config = dict(
    model='contrastive image-text model',
    dataset='procedural textures in two colours, tilted and lit',
    color_jitter=0.1,
    text_encoder_width=256,
    text_encoder_head_dim=48,
    text_encoder_inner_norm=False,
)
Rows from block 12 of the image encoder of a small contrastive image-text model, named by matrix and row number. Each number is 200 + 20 x the weight over its row's rms, rounded and kept within 0 to 999. All counts start at 0.
After each channel's rows are labels from the 100 images, of 14848, where the channel reaches its highest value: "patch colour" is the nearest of a few named colours to the mean colour under the peak. Only what is clearly more common there than usual is listed. The data: procedural textures in two colours, tilted and lit. In brackets: how many of the 100.
# conv: 3x3 conv (encoder.blocks.12.conv.weight, 192x192x3x3, each kernel summed), inputs 0-191

conv.76,194,221,166,189,183,200,224,183,181,215,164,189,166,195,221,189,182,201,223,164,178,212,154,206,196,186,184,198,166,212,232,212,163,166,170,217,205,185,162,205,198,225,183,174,216,169,183,177,197,173,177,186,184,186,143,173,179,202,211,188,186,178,192,186,195,172,176,200,200,171,184,173,158,178,172,182,169,202,206,197,177,178,178,199,204,168,182,185,216,181,209,193,158,205,175,209,186,180,186,212,197,177,198,202,217,190,200,199,211,153,185,176,213,182,176,179,167,185,177,223,190,171,170,215,236,172,182,243,223,179,185,188,231,181,216,196,186,207,165,188,205,175,173,234,203,208,193,204,171,170,188,179,217,182,166,194,201,205,204,194,180,202,180,203,204,193,191,212,193,226,195,206,182,203,192,176,213,189,214,213,198,183,180,203,209,173,197,198,197,199,204,192
patch colour: pink (40)

conv.57,224,191,214,184,212,167,189,194,186,170,195,206,179,178,179,168,201,131,195,216,197,198,239,221,186,211,208,219,206,198,190,163,209,202,219,234,222,208,213,168,172,194,210,235,207,203,197,182,179,193,199,193,207,224,221,201,189,184,179,187,224,206,207,219,186,196,198,211,166,186,201,194,246,184,216,198,181,211,221,219,205,213,204,173,192,197,195,213,162,231,140,203,225,197,202,199,183,195,168,201,175,172,188,174,186,166,211,169,185,200,210,199,217,195,162,220,210,187,211,155,198,221,195,193,196,182,190,185,191,196,239,221,171,225,157,225,203,184,182,187,173,192,191,168,173,180,195,225,200,173,208,174,200,190,212,161,214,193,168,191,209,203,173,201,179,236,187,186,175,181,185,199,189,174,201,197,175,207,204,169,172,211,221,224,181,192,213,199,192,241,189,212
patch colour: red (29)

conv.23,204,187,220,163,189,177,195,247,183,186,185,202,161,194,193,208,195,179,231,179,234,207,180,204,206,213,165,168,211,212,198,245,209,190,212,219,183,181,179,216,193,204,200,208,185,185,203,202,211,203,188,185,193,201,207,211,207,228,229,206,170,193,187,208,175,174,206,196,157,167,238,184,164,183,221,190,209,204,188,188,152,212,192,179,197,221,192,210,183,191,188,211,196,203,200,197,192,220,173,226,197,194,201,207,216,190,198,165,201,214,168,170,238,218,184,217,201,168,151,247,222,202,195,225,228,205,218,203,195,187,207,198,202,166,215,189,220,189,165,192,191,205,185,258,181,230,209,181,215,185,191,159,196,209,200,194,200,195,203,186,187,211,156,208,195,205,208,202,213,209,193,190,150,186,217,213,254,190,192,223,192,225,186,188,226,154,211,183,203,201,202,167
patch colour: yellow (48)

conv.19,178,208,184,210,176,181,209,197,172,225,141,191,165,185,198,204,194,209,199,205,167,184,170,181,193,181,227,217,190,172,224,189,219,170,166,229,217,173,169,204,187,218,204,195,234,187,209,176,179,149,182,182,182,176,170,171,177,193,191,198,205,204,215,164,207,207,224,198,194,193,211,170,175,192,203,189,192,203,205,175,199,167,170,184,206,182,215,222,211,205,203,183,184,204,205,219,241,177,227,216,183,179,195,184,192,182,216,233,176,195,200,197,200,167,177,172,196,205,219,183,213,210,203,206,220,183,183,234,196,194,182,166,215,184,210,195,153,195,176,221,219,196,178,212,201,227,185,214,222,184,186,192,213,198,187,154,208,246,188,190,183,206,217,226,214,206,172,194,172,255,237,207,201,197,162,198,188,197,211,186,179,184,176,226,183,182,217,203,182,199,211,183
patch colour: pink (25)

conv.172,163,198,193,216,183,204,182,192,202,198,162,184,202,163,180,206,209,224,201,205,168,159,179,146,188,186,219,202,185,162,199,220,203,173,188,200,212,171,181,202,173,198,206,192,224,205,219,161,175,170,188,177,199,190,157,180,169,216,203,198,191,196,208,169,204,220,212,195,212,211,188,194,190,193,193,191,190,180,199,173,198,183,183,179,172,198,230,191,193,199,210,174,183,205,217,215,240,191,224,194,187,182,184,166,148,217,198,231,171,183,202,200,186,177,202,183,179,211,224,197,203,188,207,212,217,183,194,204,187,174,184,157,206,184,198,175,176,194,181,237,223,194,187,223,209,224,159,207,208,199,167,201,196,195,157,149,193,238,189,200,176,216,232,229,234,184,195,166,204,226,237,202,210,182,183,201,209,211,203,189,171,175,180,189,196,183,209,183,197,186,189,169
patch colour: purple (52)

conv.111,204,183,211,189,206,181,191,166,183,188,216,213,200,172,194,178,199,189,146,243,205,195,268,205,211,199,196,206,181,176,162,157,209,201,223,209,206,204,219,207,178,182,202,234,196,211,188,206,191,212,221,196,211,222,218,215,210,188,150,215,199,215,210,215,212,193,198,201,192,204,184,187,251,186,201,193,188,181,200,195,217,222,224,202,176,188,195,195,199,215,196,190,212,175,191,178,195,198,184,187,203,203,202,191,173,193,200,197,191,194,194,205,185,200,216,229,192,207,207,152,190,220,199,161,150,191,224,157,186,212,231,207,178,248,192,211,215,185,174,183,198,215,209,102,181,197,202,208,197,184,196,208,199,193,204,197,184,182,194,199,217,200,208,190,152,215,200,182,201,163,157,195,203,192,200,210,151,209,208,174,181,211,204,208,195,222,179,178,203,212,181,187
patch colour: purple (26); pink (26)

conv.80,204,174,201,182,201,220,239,223,209,202,217,199,201,178,196,207,165,207,208,218,224,220,222,216,212,194,185,184,210,190,203,209,225,185,195,183,167,220,193,203,180,212,165,189,168,210,171,208,203,195,196,177,187,200,229,195,166,193,202,207,163,166,185,208,196,191,194,198,218,215,198,209,196,210,200,159,208,163,195,196,204,211,205,179,150,154,180,174,214,160,254,200,183,207,189,177,199,168,181,224,186,164,201,229,216,208,156,192,198,214,176,226,176,195,223,198,212,191,179,227,193,222,191,195,179,219,209,193,175,185,197,206,195,218,234,188,201,198,175,169,215,246,195,220,182,214,230,200,204,216,197,222,196,169,195,217,176,186,201,182,197,189,217,193,171,189,201,176,209,201,181,157,202,238,205,197,189,186,201,192,198,236,212,157,211,208,146,220,173,184,153,198
patch colour: grey (49)

conv.24,196,189,184,193,196,200,187,179,201,201,194,174,209,263,194,179,203,195,184,179,188,195,202,197,172,209,189,197,188,212,192,170,189,200,180,190,185,188,206,178,265,186,187,178,167,200,210,215,214,181,181,236,205,182,200,171,209,181,169,180,209,193,183,175,189,207,199,175,205,179,191,173,208,188,182,199,192,232,214,177,187,184,196,225,235,188,171,207,197,169,178,199,210,191,157,183,178,177,198,187,191,212,195,220,201,208,198,197,187,204,206,185,178,203,158,176,194,188,167,185,189,195,177,180,181,203,164,204,195,210,177,208,180,194,182,189,170,188,279,195,176,164,176,168,195,207,172,202,189,212,203,201,194,186,204,201,178,175,172,174,199,163,175,200,195,199,178,230,175,190,205,166,206,166,199,177,185,177,198,184,240,163,182,219,161,231,215,211,180,175,206,188
patch colour: grey (48)

conv.67,187,197,195,223,207,182,191,170,181,176,177,166,206,160,204,187,212,209,183,238,168,167,223,189,211,214,236,207,168,160,188,196,206,189,211,209,215,192,221,188,166,201,221,218,214,238,213,176,201,206,191,182,226,211,180,195,195,212,192,209,214,225,214,208,187,221,214,205,226,209,192,181,215,195,193,195,188,199,233,176,242,209,236,176,156,191,202,216,179,237,216,179,205,206,207,208,234,198,210,209,188,158,200,172,152,184,198,213,167,178,196,229,191,171,218,204,165,197,230,192,193,210,219,194,188,186,203,197,196,213,232,188,186,227,181,211,209,169,188,210,211,200,194,183,184,217,156,217,212,191,187,209,234,186,194,143,200,214,187,191,178,198,229,228,201,217,225,174,198,223,215,206,239,183,216,225,180,203,211,152,166,199,214,225,190,219,202,197,196,214,185,181
patch colour: purple (47); pink (25)

conv.127,207,222,185,211,177,195,216,174,199,234,152,198,181,198,210,179,207,196,207,186,176,195,150,206,183,177,215,219,163,205,236,207,179,160,158,209,202,200,160,221,193,219,214,163,221,182,186,176,191,138,178,185,181,199,151,162,176,196,203,181,209,190,191,166,210,199,193,203,199,186,199,190,177,176,167,194,189,219,202,186,189,164,168,194,224,194,200,200,228,195,210,197,168,207,204,215,207,177,202,199,180,170,202,196,207,206,209,207,199,156,211,201,219,177,178,171,163,193,207,199,191,202,187,233,252,182,179,229,211,187,169,196,241,187,219,215,161,199,171,214,214,170,184,219,202,218,190,205,184,177,199,182,216,199,179,174,219,220,201,200,188,201,204,235,227,213,203,203,186,245,221,212,196,205,171,194,201,188,204,193,190,185,185,221,201,185,216,206,195,199,218,206
patch colour: grey (53)

conv.120,184,186,204,183,202,171,195,213,162,186,196,217,177,149,204,225,168,175,191,207,184,193,210,176,238,198,190,169,200,172,185,197,206,222,205,249,213,179,213,221,156,207,193,214,191,200,183,166,177,192,208,175,207,155,209,205,163,215,204,200,199,201,226,205,193,185,172,212,182,216,212,197,190,199,228,186,157,170,213,221,188,204,184,153,165,190,177,198,189,203,199,183,192,180,208,196,191,203,169,214,193,187,210,182,182,185,182,197,183,181,176,196,217,195,198,188,208,203,197,207,183,197,202,196,218,168,209,216,192,160,213,151,215,174,216,165,184,170,153,185,223,208,209,206,170,262,180,227,183,183,187,199,212,169,184,161,205,215,198,219,176,218,187,203,183,189,196,172,197,211,200,194,193,187,197,219,209,206,188,202,154,190,207,201,219,157,186,174,195,212,221,174
patch colour: green (38)

conv.187,169,208,156,207,175,185,217,182,198,196,193,217,182,153,213,197,188,195,202,238,182,161,180,163,215,205,213,213,170,153,195,206,196,189,187,213,208,201,188,193,151,223,211,211,203,210,196,166,186,200,195,157,210,209,159,205,198,209,215,221,206,220,233,195,229,211,198,209,211,228,161,209,176,206,204,161,177,185,215,211,208,189,209,207,174,184,195,182,211,215,225,141,155,188,214,184,221,198,199,227,206,179,220,179,156,193,196,198,170,187,194,222,191,141,209,181,176,205,222,195,195,186,227,191,197,163,204,207,183,181,207,159,219,230,184,184,192,188,179,214,220,207,219,205,187,214,159,217,201,182,199,203,210,183,166,160,209,204,170,216,174,203,225,208,209,176,224,171,196,207,217,201,212,192,198,224,193,201,215,183,173,196,212,195,198,209,193,180,195,198,194,203
patch colour: purple (32)

conv.15,211,255,163,207,198,213,210,161,193,210,166,194,192,192,238,188,197,212,227,188,164,210,174,194,197,181,216,219,154,193,214,207,144,160,179,223,209,214,185,220,196,210,198,170,212,204,198,180,197,164,182,193,194,184,151,153,168,200,211,187,222,186,187,195,206,211,163,219,211,189,167,192,182,186,157,216,173,182,207,201,212,182,185,203,196,176,204,176,220,205,216,188,176,190,197,212,203,174,202,200,183,180,207,191,191,208,221,208,206,129,222,192,214,179,201,169,150,210,202,201,184,172,196,201,223,184,187,231,213,173,185,198,245,192,208,222,179,228,177,197,208,174,192,221,217,201,191,196,155,187,205,191,229,187,173,194,225,217,207,210,201,207,229,209,212,202,182,207,205,211,220,233,224,201,189,190,206,206,196,199,197,172,204,215,204,189,197,179,196,207,216,213
patch colour: grey (57)

conv.179,225,206,208,166,195,201,190,181,197,171,196,188,185,187,204,154,190,183,191,228,215,187,234,202,191,232,193,197,173,197,180,210,210,188,238,209,200,223,237,189,192,196,213,262,190,252,196,211,218,207,208,212,233,225,216,219,215,219,186,223,217,232,202,234,192,210,200,224,199,173,198,183,213,190,202,191,201,221,189,192,213,249,246,202,190,222,186,208,190,219,183,204,215,205,190,198,204,203,191,225,202,182,165,193,170,223,185,178,200,204,224,214,234,183,210,237,179,199,193,179,204,218,215,201,203,203,221,154,192,209,260,217,198,231,174,218,217,213,191,187,192,206,173,164,200,178,201,200,211,179,226,188,193,199,217,178,204,188,199,197,219,201,188,192,190,225,212,201,220,178,200,216,216,184,230,231,181,236,205,175,202,227,225,203,200,209,211,185,219,240,142,184
patch colour: purple (37)

conv.151,220,172,219,181,192,195,189,188,195,193,225,194,203,199,164,188,213,203,172,225,210,205,238,219,177,179,178,211,203,181,186,162,218,192,216,162,184,204,207,176,193,182,211,203,207,200,184,214,193,215,213,205,188,242,231,211,222,143,168,203,178,213,192,214,216,191,220,180,192,187,190,185,238,201,186,181,212,205,181,183,207,211,219,214,200,187,197,196,200,204,197,197,213,196,183,172,196,186,195,173,198,206,155,210,194,206,200,193,189,216,194,193,178,183,201,226,206,191,190,169,206,223,195,171,155,200,209,175,175,224,205,224,162,239,187,212,224,200,181,197,197,221,183,155,194,145,223,178,213,194,201,211,154,212,226,216,173,176,196,191,228,175,197,184,182,219,199,208,178,186,146,188,203,199,195,176,149,190,228,182,200,228,182,183,192,229,181,205,205,199,140,197
patch colour: red (46)

conv.186,172,198,164,222,165,207,201,172,220,216,184,190,203,185,180,198,217,227,196,202,159,165,173,160,170,183,212,228,179,165,202,189,187,184,164,178,193,194,171,198,178,196,208,180,215,187,200,170,166,187,167,166,188,210,138,172,202,186,200,181,193,196,205,162,210,201,220,180,213,208,168,201,192,196,180,213,205,189,191,188,185,160,197,212,198,187,214,176,210,209,207,150,146,195,210,200,232,187,230,188,186,195,186,171,164,209,200,222,172,193,201,204,180,158,197,163,180,199,219,167,198,181,208,206,200,179,170,204,175,185,176,176,197,210,192,193,164,194,193,245,212,189,191,200,207,190,164,195,212,197,179,203,191,210,168,190,201,215,187,194,189,189,218,216,225,179,210,177,182,217,221,185,196,195,186,179,181,182,205,169,185,173,179,186,181,223,188,196,197,175,193,211
patch colour: orange (29)

conv.2,173,189,179,226,206,185,207,212,180,222,202,198,186,201,207,233,189,230,183,233,188,220,204,187,222,192,200,200,229,174,206,197,235,214,167,192,207,185,187,206,193,205,191,193,237,172,195,195,213,191,215,189,176,173,201,203,210,192,200,219,159,226,229,171,200,185,245,182,202,218,190,187,183,207,223,204,209,209,204,189,208,165,184,204,193,180,218,201,225,213,229,181,186,192,202,199,255,205,216,207,211,207,197,203,184,193,193,241,157,244,168,203,175,166,209,179,231,228,207,207,223,211,218,182,186,194,204,223,180,222,183,167,189,212,219,184,173,182,203,203,230,229,214,199,177,214,200,208,250,189,208,250,222,200,221,179,169,226,217,207,197,197,202,201,192,175,180,219,192,224,192,180,195,234,170,200,186,154,259,208,201,192,184,175,176,208,200,189,176,168,191,191
patch colour: green (25)

conv.138,193,214,187,190,206,172,200,194,163,205,151,204,157,188,220,200,179,158,195,196,165,188,182,190,220,194,217,207,182,191,216,182,204,201,178,265,217,191,200,216,195,215,202,198,215,180,206,192,201,166,188,206,196,150,182,175,146,210,197,193,217,205,224,180,209,198,194,208,200,198,206,166,177,189,212,186,158,205,221,206,198,182,176,152,194,183,198,228,204,205,189,199,202,200,199,200,204,182,202,220,170,160,217,198,192,165,200,208,197,175,198,193,215,190,196,160,194,189,203,191,185,201,196,207,225,185,189,222,222,196,200,158,230,189,212,206,148,190,188,193,211,186,195,204,201,242,164,231,194,181,205,177,236,165,187,128,212,219,185,195,186,210,200,224,189,209,189,201,185,237,211,220,189,176,181,206,192,212,203,181,182,172,200,242,194,187,204,196,200,205,225,191
patch colour: pink (27)

conv.139,162,202,169,217,196,194,194,187,175,225,168,178,195,183,209,205,190,227,205,210,167,207,199,185,196,168,203,183,198,169,209,188,214,186,161,202,204,174,191,219,197,192,188,186,216,183,211,192,187,167,201,196,183,146,192,184,182,193,186,197,171,204,195,151,210,192,220,183,210,187,170,172,179,170,186,210,194,184,202,169,208,166,168,193,184,174,233,199,223,182,213,176,187,209,197,206,230,177,212,187,198,192,197,196,175,202,179,251,183,200,173,185,168,184,211,155,191,225,193,192,194,204,192,202,201,204,190,222,207,211,166,141,209,177,223,184,145,196,182,194,224,214,175,206,196,227,185,200,215,210,184,233,219,182,189,180,160,228,202,207,193,194,230,217,206,156,161,199,194,226,194,201,207,196,146,186,194,199,212,192,195,169,176,185,189,202,190,196,188,172,200,184
patch colour: purple (56)

conv.42,208,220,207,220,195,192,201,188,191,214,165,170,180,186,200,201,222,228,189,181,186,225,191,194,178,160,210,219,209,185,220,166,206,148,193,206,224,196,159,221,200,197,218,174,237,170,212,187,196,167,190,190,171,197,195,171,171,166,160,179,195,170,165,181,193,208,219,196,185,181,209,170,195,156,180,228,216,190,215,170,203,199,177,172,204,183,248,192,192,204,192,213,188,243,212,242,216,156,223,161,172,189,179,197,210,207,221,233,198,199,215,196,193,198,173,198,204,204,206,165,204,211,176,210,211,200,193,217,195,180,171,199,217,184,225,212,183,227,159,220,200,207,158,184,213,186,222,204,209,197,181,202,213,211,191,200,190,235,215,211,205,212,209,216,219,212,192,194,181,243,207,213,215,196,171,162,170,177,202,179,181,196,179,201,212,187,191,223,193,196,200,203
patch colour: green (38)

conv.168,198,207,177,206,160,212,219,177,223,219,178,177,188,194,186,187,214,221,216,177,181,175,148,189,175,181,196,215,172,188,220,222,160,150,163,174,173,192,148,194,177,209,208,157,209,189,188,166,176,176,172,167,174,219,135,169,194,196,200,180,192,176,166,174,215,200,187,192,201,186,182,192,177,178,160,179,200,196,184,176,182,161,183,217,203,195,199,173,217,187,220,180,162,210,198,202,195,170,209,186,198,188,188,187,192,225,210,206,191,169,205,195,210,165,185,168,171,194,192,207,198,174,185,222,219,175,178,212,191,186,166,202,213,194,195,203,188,205,173,223,209,179,170,229,212,185,186,174,181,178,178,185,186,209,165,203,208,201,190,197,175,194,212,209,243,197,215,191,192,212,219,194,206,197,191,185,212,178,196,193,188,190,178,185,199,200,197,203,202,186,191,201
patch colour: grey (57)

conv.150,233,250,178,201,194,213,196,163,204,200,156,185,200,193,214,172,205,197,236,186,158,196,179,206,170,191,217,233,166,198,215,204,156,157,185,220,210,230,196,188,198,199,206,185,221,210,199,175,195,156,170,205,196,198,173,158,179,188,215,175,232,205,193,202,184,213,179,223,212,176,190,178,183,188,170,215,174,209,208,191,217,188,198,204,218,205,197,179,207,213,199,197,191,191,194,217,210,190,203,203,173,158,191,184,196,212,229,200,197,143,246,192,238,174,193,183,156,203,201,187,192,195,201,203,234,190,171,231,203,196,200,221,218,204,183,239,180,227,186,194,188,156,178,222,225,185,189,189,166,187,222,187,221,198,185,172,240,204,188,198,203,207,211,221,216,232,186,205,192,221,220,239,227,190,196,187,208,202,211,193,199,185,206,228,196,197,211,186,195,220,203,214
patch colour: grey (55); pink (25)

conv.46,198,186,205,186,174,166,211,170,179,224,191,211,184,187,184,194,196,194,139,229,191,194,235,205,199,153,211,228,181,184,208,129,217,185,202,189,194,203,184,197,187,204,211,201,229,191,175,203,176,187,201,198,196,217,205,196,196,141,145,183,199,194,206,193,234,194,218,208,176,198,195,169,225,179,182,172,186,196,185,180,191,197,208,213,218,158,196,204,221,197,188,194,191,191,186,198,206,161,217,170,196,202,205,206,200,187,218,208,201,188,196,197,159,188,192,207,193,202,218,152,187,236,186,189,196,185,194,195,202,206,199,199,198,246,203,218,187,201,171,209,205,212,191,136,204,205,203,189,196,188,181,199,184,198,185,187,194,205,173,198,229,201,214,214,173,227,190,191,147,228,179,202,195,185,175,170,137,208,204,180,186,211,177,221,201,232,184,211,204,189,202,197
patch colour: orange (32)

conv.8,162,189,183,210,173,167,206,219,187,210,170,201,150,189,173,220,203,216,201,202,181,196,164,177,198,188,214,223,220,176,213,192,228,185,169,228,215,173,148,197,185,210,217,196,233,163,195,173,181,180,171,170,189,182,177,190,194,185,204,196,196,204,222,166,202,185,231,190,170,206,209,193,171,200,225,190,209,201,209,202,180,155,163,183,198,191,205,212,197,229,196,183,176,203,217,211,239,188,225,214,194,187,193,185,200,160,217,219,165,223,183,201,204,183,159,168,223,203,221,197,225,200,215,204,211,191,178,234,179,196,188,160,190,192,210,180,168,184,180,238,224,208,195,216,188,217,189,214,243,192,193,194,202,216,195,164,211,238,190,201,170,210,191,215,222,193,194,200,160,238,221,183,179,205,166,191,197,175,220,200,183,192,179,206,197,192,201,195,176,194,210,203
patch colour: orange (55)

conv.177,170,172,193,187,173,168,210,190,142,216,185,221,160,196,195,218,169,235,153,236,217,194,195,169,228,203,189,176,180,174,205,200,225,176,206,180,211,185,189,231,204,215,182,216,215,204,185,231,214,202,213,191,202,167,190,211,206,205,180,233,179,206,209,201,225,189,226,209,187,196,193,164,167,193,181,162,212,200,193,171,188,217,205,195,195,181,207,197,216,178,217,189,175,204,190,209,221,185,224,213,215,208,209,228,196,186,184,221,203,207,163,201,163,201,212,196,184,231,190,192,195,226,212,200,191,211,241,189,191,206,196,167,207,213,240,173,188,194,158,200,248,258,188,167,197,232,214,213,216,213,183,219,197,195,193,213,152,213,190,238,218,214,206,220,195,182,188,221,193,225,198,195,201,203,203,226,177,215,195,202,211,202,190,184,235,208,201,196,208,175,194,164
patch colour: pink (28)

conv.41,176,199,189,189,172,186,199,208,163,212,174,185,168,187,203,227,184,240,181,193,190,198,170,167,209,187,204,184,204,176,217,199,226,196,169,209,215,161,180,223,198,201,190,173,220,178,212,194,192,176,221,201,171,148,177,186,177,211,173,201,173,171,194,164,195,198,211,202,176,181,204,158,172,185,202,186,195,186,197,178,171,187,163,177,199,181,209,201,201,178,193,204,184,209,193,221,205,191,210,189,209,215,181,210,190,182,187,228,202,204,173,167,176,195,181,164,201,225,195,208,198,208,188,203,220,195,206,215,201,173,158,155,217,165,242,179,154,217,173,203,230,227,173,201,204,247,213,196,206,203,182,208,205,199,186,205,173,237,201,219,193,205,191,211,199,181,168,211,196,239,208,209,191,179,169,193,205,193,174,215,194,173,158,193,210,168,199,201,183,177,206,165
patch colour: pink (32)

conv.113,238,194,207,194,165,208,218,196,190,208,212,193,183,193,179,202,216,224,205,171,219,220,200,225,188,171,168,215,184,214,215,201,186,158,219,189,183,214,176,188,201,214,209,187,199,202,142,203,200,214,168,198,192,221,218,193,190,170,197,195,200,195,154,230,186,182,190,213,185,181,216,199,188,190,161,194,211,203,176,190,179,222,218,181,221,194,171,179,204,188,207,220,178,202,169,202,189,184,195,189,164,162,197,210,241,213,219,178,226,182,214,194,228,201,185,228,191,186,166,196,209,213,174,206,211,204,211,211,192,184,209,250,191,210,215,216,231,231,157,190,212,216,166,209,220,147,252,168,184,204,198,183,179,219,217,241,203,172,212,224,220,206,188,201,214,245,209,215,184,216,187,205,198,224,212,163,188,202,229,195,196,230,190,200,241,199,185,210,209,202,183,203
patch colour: grey (55)